From a checkpoint of a small sound classifier.
Model: arch convnext, activation star_relu, layers 12, width 192.
Rows from block 9 of a small sound classifier, named by matrix and row number. Rows with one number belong to one neuron. Each number is 128 + 24 x the weight over its row's rms, rounded and kept within 0 to 255. All counts start at 0.
After each neuron's rows are labels from the 100 clips, of 14848, where the neuron reaches its highest value: "peak on" is the class under the peak; "top examples" is what is common among them. Only what is clearly more common there than usual is listed. The data: synthesised sound scenes: up to three everyday sounds over a background.
# fc1: MLP up (model.blocks.9.mlp.fc1.weight, 768x192), inputs 96-191
# fc2: MLP down (model.blocks.9.mlp.fc2.weight, 192x768, transposed), outputs 96-191

fc1.427 [150 105  71 142 135 128 140 111 134 123 145 162 131 139 160 161 148 107 152 142 123 126 142 112 107 116 158 136 162 113 174 143 124 154  99 140 141 115 132 146 107 129 126 129 172 102 172  96  92 134 194 117 112  94 105 118 102 110 141 120  84  81 126 143 132 140 116 126 147  92 118 137 129 132 137 100 173 123 141 159 155 128 105 150 158 119 125 132 140 111 101 158 147 142 112  99]
fc2.427 [143 146 135  85 148 157 100 133 138 131 126 117 165 123 130 126 128 122 142 107  99 142 165 110 103 163  97 108 121 151  71 117 157 134 130 119 140 116 120  98 127  80  79 135 118 104 149 128 135 148 116 135 125 124 129 119 175 153 123 120 129 115 144 108 120  84 166 147 123 121 109 159 171 130 123 155 165 144 142 119 133 122 131 129 132 101 151 136 146 107 133 127 154 114  99 132]
peak on: melody
top examples: melody; first sound: melody

fc1.337 [124 111 131 139 142 152 107 110  98 134 138 124 103 136 126 119 138 138 159 138 132 128 151 188 149 151 123 143 109 105 117 140 154 148 140 123 126  91 153 137  93 149 118 125 124 130 100 121 145 136 125 178 178 144 156 120 100 128 142  89 129 105 115 114  94 126 111  98 117 135 151 136 106 135 122  80 118 148 153 154 176 125 153 159  86 100  87 102 103  76  93 147 152 139 134  99]
fc2.337 [118 113 139 113 124 169 117 167 127  97 108  69  73 155 135 165 130 137  80 135 128  71 148 163 125 136 149 113 139  95 113 135 142 118 154 149 128 124  97  93 142 172 138 119 123 125 173 150 145 167 139 145 149 171 118 139  79 115 106 152 160 127 102 117  82 143  79 130 126 176 141 157  84 135 123 155 131 126  80 153 133 120 134  51 159 145 123 163 161 103 134 127 109 108 130 139]
peak on: beeping
top examples: beeping; first sound: beeping

fc1.224 [ 79 127  75 147 164 133 134 126 116 101 146  79 147  92  86 129 137 156 123 118 115 110 128 117 121 116 180 114 158  73 116 125 110  99 126 143 100 130 125 147 107 151 116 134 128 150 110 103 134  94 171 135 100 141 133 131 148 142 115 114 167 133  89 135 146 143 101  93 123 110 107 119  56 110 115  90 166 127 137  99 103 114 130 158 141 147 143 155 127 152 137 147 151 145 145 143]
fc2.224 [126 133 124 134 125 162 142 119 161 136 143 119 119 160  97 135 118 134 114 131 153 146 132 119 105 133 139 128 121 134 171 114 107 167 168 107 130 137 106 112 127 160 105  94 156 118 137 160 148 112 139 133 129 138 133 124 103 107 169 122 145 117 114  81 112 151 106 131 106 103 154  86 131 137  86  93 171  93 130 140 118 145 117 124  88 139 128 128 127 114 154 161 105  98  83 116]
peak on: sawing
top examples: wind; sawing; chatter

fc1.636 [164 129 128 104 121 115 162 127 150 145 125 149  80 162  91 123 113 110 124 155  88 110 120 116 152 152 131  99 111 126 117 146 161 148 158 113 151 148 125 108 100 132 138 100 145 168 134 129 122 119  99 149 180 141 136  97 155 141  71 114 134 100 164 133 133 154 121 167 146 131 120 117 120 144 116 114 113 101 107 115 151 151 158 112 133 143 140 140 106 135  98 116 153 144  91  93]
fc2.636 [157 133  88 140  93 147 116 101 123 152 119  95 101 108 111 113 163 127 102 123  83  72 158 157 135 141 140 112 137 128 100 130  86 119 142 146 138 123  72 127 101 159 163 135 152 124  86 112 100 120 139 125 157 144  89 138 187 104 131 131 141 120 139 147 117 122 120 133  72 160 148 126  93 125 133 123 137  79 159 153  78 101 122 106  88 150 145 141 164  90 150 149 117 117 135 137]
peak on: beeping
top examples: beeping; first sound: beeping

fc1.451 [153 106 153 152 105 156 138 120 112 142 120 104 165 140 124 147 122 177 145 144 117 142 119 167 177 146 141 137 170 149 148 133 122 116 149 145 139 136 128 141 130 152  93 135 122 136 119 121 104  94 159 178 145  97  80 157 171  78 161 120 162 126 134 133 158 124 100 143 112 131 121 131 147 137 142 121 155 124 137 160 115  82 161 127 139 144 129 140 174 130 121 120 160 144 139  99]
fc2.451 [120 152  92 130 122 126 159 120 114 119 166 154 156 122 131 132 100 111 135 138 145 177 172 180 115 117 129 146 134 135 118 101  94 134 147 126 137 145 107  75 163 101  95 150 106 112 101  90 143 102 101 128 115 128 144 132 151 138  97 156 114 131 107 122 115 154 154 125 134 112 107 168 148 112 147 114 137 126  99 136 124 147 112 188 107  99 174  85 106 128 116 102 127 116 120 106]
peak on: melody
top examples: melody; first sound: melody

fc1.520 [141 123 137 111 149  49 100 106 120 105 169 121 137 139 139 112 120 125 118 117 138 136  95 129 115 111 136 163 103 135 111 104 104 175 114 160 128 108 113 169 141 127 117 150 148 135  90 111 156 101 121 160 116 140 126 118 111 143 157 127 163 119 112 128  82 101 133 147  97  86 156  89  85 129 142 159 165 135 109 112 125 102  75 115 114 135 145  99 128  93 142 142 142 129 181 148]
fc2.520 [112 145 131 110 115 100 136 119 120 127 151 172 162 139 129 111 164 126 120 112 128 155 126 110 138 128 123 149 121 110 161 117 102 135 115 125 174 135 144 128 139 129 126 145  68  83 185 188 147 128 157 133 112 137 132 103 171 149 152 122 146  79  80 119 151 118 132 126 118 176 174 141 164 137 140 128  96 134 142  90 124 168 145 113 164 116 121  92 116 125 137 124 158 146 114 116]
peak on: sawing
top examples: sawing; first sound: sawing

fc1.338 [ 84 144 149 148 145 122 120 138 144 129  86 158  95 127 108 106 139 146 144 110 109  92 119 117 161 144 172 118 144 114 112 135 154 170 114  86 129 129 123 148 127 147 163  95 145 136 115 123 145 106 123 139 144 126 149 121 147 121 137  83 125 159 157  96 120 131 134 146 102 139 111 106  91 117  92 122 122  92 117 156 144 138 144 126 148 132 132 147 166  76  87 137 128 153 127 109]
fc2.338 [139 121 111 166 142 103 101  91  93 152 150  94 100 135 116 117  76 127 184 121 124 102 131 159 139 143  84 116 126 146 125 116 126 165 106 141 139 139 151 132 111 128 115 103 138  89 119 147 123 125 129 173 129 141  98 143 183  76  87 142 139 110 136 130 127 115 112 143 111 148 111 162 137 125 129 127 142 137 115 113  93  86 157 154 131 142 160 105 103 170 144 107 147  93  87 144]
peak on: beeping
top examples: beeping; first sound: beeping

fc1.675 [132 143 141 147 130 147 142 110 143  99 141  80 149 146 154 108 131 133 135  99 121 114 125 163 138  86  88 175  98 155 116 131 158 126 121  90 150 139 111 128  78 105 136 118  85 135 166  97 124 153 116 155 134 120 137 120 144 138 146 147 132 126 118 159 103 124 112 106 121 113 144 178  52 134 169 189 145 169 100 139 166 158 138 122 195  92 144 102 144 129 131 155 160 128 154  91]
fc2.675 [114 120 103 178 180  97 130 133  97 130 123 125 133 107 114 140 117 162 111 146 159 156 110 119 143 124 139 121  89 135 138 111 101 109 125 124 101 124 101 142 131 124 165 123 104 125 153 150 110  65  81 111 142 155 144 127 149 136 122 173 134 118 121 135 151 131  94 191 139 149 171 128 119 111 118  77 190 111 128 200 119 152 146 137  73 101  71 120 108 116 117 120 134 109 156 118]
peak on: sawing
top examples: sawing

fc1.724 [160 134 123 103 147 136 164 103 113 145 137 135 125 133 100 124 108 132 133 145  99 115 140 121 171 126 113  80 149 112  99 124 200 155 111 136 171 106 114 132 121 128 158 125 134 130 109 130 116 157 119 172 120 107 143 126  93  95 109 108 136 130 149  85 111  94 141 128 122  92 109 103  82 165 107 129 127 111 168 133 135 134 128 104 164 164 159 115 109  97 112 138 139 127 109 101]
fc2.724 [148 144 132 147 102 102 148 150 112 140  96 130 132 118 139  94 126 117 162 159 125  90 165 136 115 127 131 142 129 134 118 107 134 151 108 164 107 123 142 122 113 134 138 114 170 140 124  91 112 158 119 174 136 123 117 128 185  85 134 166 104 128 114 133 146 137 146 131  99 138 129 133 130 132 182 154 138  68  92  96 135 115 111 137 146 148 124  90 151 142 155 152 119  98  89 151]
peak on: beeping
top examples: beeping; first sound: beeping

fc1.526 [120 107 142 101 131 138 147 127 121 112 123 116 100  93 164  74 119  82  93 153 112 106 175  94 118 123 111 185 112 112 126 111 132  93 119 124 117 135  80 137 135 126 120  90 153 142 112 141 139 116 107 129 103 140 137 170 125 133 159 130 152 179 138 129 113 138 135 128 102 147 143  96 122 205 123  98 148 108 112 106 116  89 116 145 120 114 117 154 103 116 153 129 129 101  92 142]
fc2.526 [150 146 161 143 113  58 113 141 108 143 157 147 153 151 161 124 146 151 146 170 151 134 150  96 114 123 139 123 112  92 127 130 177 182 112 135 140 121 128 165 121 162 160 134  99  84 109 118 150  89 100 130 107 101 115 119 139 122 153 133 100 102 139 105 108  94 125 124 174 130 133 146 143  95  80 116 143 146 129 113 131 159 159 130 117 111 123 120 129 138 140 119 149 156 107 104]
peak on: sawing
top examples: sawing; first sound: sawing

fc1.735 [161 133 199 150 145 152 120 100 101 173 148 120 123 154 158 139 137 146 130 146 132 140  86 107 120 152 111  94 138 159 146 147 118 155 119 146 141 127  87 110 152 130 127 119 144 124 174 116 148 141 100 134 141 133 102 127 116  98 129  90 169 120 135 131 147 129  91 171 134 148 156  81 129 129 151 135 148 142 115 126 111 138 128 134 173 124  85 128  94 131 126 184 152 156  84 113]
fc2.735 [136 111 140 137 137 119 107  85 123 135 147 106 127 110 143 133 121 174 116 145 143 134 112 136 129 124 127 169 125 141 127 133 137  89 116 128 147  99  83 147 124 119 104 108  83 140 120 131 147 122  83 159 104 159 161 155 201 123 130  63  74 135 158 102 118 123 140 131 177 164  92 100 149 151 116 141 141 102 130 114 138 140 110 113 114 134 127 126 150  96 130 151 169  95  98 118]
peak on: melody
top examples: melody; first sound: melody

fc1.37 [124 122 175 129 130  90 124  96 138 109 167 122  98  98 115  68 125 120 118 150 105 118 148 101 106 124 142 147  83 128 118 110 125  72 112  87 166 112 146 148 145 103 104 174 176 149  90 130 136 148  94 189 161 119 153 121 135 153 172 106 125 116 152 104 143 106  91 138  97 130 138  70 123 121 139 124 118 128 138 127 127 111 114 167  83 181 163  91 126 107 148 172  95 152  95 141]
fc2.37 [ 83 124 114  93 127 159 114 128 155  98  98 111 110 142 129 136 191 117 148 148 117 120 101  74 161 133 141 106 106 107 125 158  89 160  87 144 141 154 162 126 140 161 115 112 109 123 112 178 144 183 112 104 160 169 129  88 136 136  78  94 164 105  84  86 130 160 131 129 158 173 140 106  96  98 153 122 144 111 140 113 112 140 118 150  90 107 156 140 139 161 111 159 145 144 114 143]
peak on: sawing
top examples: number of sounds: 3; sawing; first sound: sawing

fc1.322 [132 115 167  86 127 119 106 145 198 102 129  99 156 148 131 150 118 108 112 142 115 110 187 136 127 129 109 136  94 149 166 163 122 113 110 113 121 159  87  96 144 165 168 139 155 150 105 144 107 146 148 143 102 128 134 119 146 120 125 122 121 137 135 113 109 105 175  87 136 144 136 107 100 138  98  75 143  99 138 103 141 128 124 126 127 169 128 112 112 102 133  99 150 130 145 148]
fc2.322 [129 126 127 133  77 107 135 115  83 137 139  97 117 104 140 133 140 166 113 156  97 158 107  48 128 138 131  92 121 120 114 119 113 139 119 123 128 139 127 141 133 154 102  95 129 143  94 143 156 111 171  95 119  95 145 108  97 118 149 178 109 120  78 104 145 145 153 135 158 182 132  76 134 114 120 112  71 120 102 108 148 161 118 152 147 148  97 136 132 126 145 114 107 159  86 111]
peak on: sawing
top examples: sawing; first sound: sawing

fc1.150 [147 121 140 107 157 110 118  85 110 153 136 118 172 135 155 108 161 132 147 118 103 117 151  72 113 154 104 129 134 124 122 120  90 122 132 147 124  74 118 137 125 113 141  87 111 126 146 147 125  72 107 137  68 116 129 171 121 145 159 120 152 136 135 151 114  94 100 145 135 145 131 139 166 100 136 141 133 143 161 119  93 117  99 115 130 103 142 137 113  78 101 150 175 101  95  34]
fc2.150 [143 131 109 141 117 138  95 104 101 146 126  94 152 121 104 142 105 128 194 126 119 148 105 139 171 136 105 112 125 108 147 100 115 138 130  92 131 126 126 149  98 131 140 165 110 159 128 144  85  82 139 190 111 119 102 170 134 125 148 142 131 113 123 112 115 113 163 148 106 139 126 173  75 158 122 116 116 147 134 133  92  80 134 120 166 112  95 176 166 118  90 144 103  96 166  76]
peak on: melody
top examples: melody; first sound: melody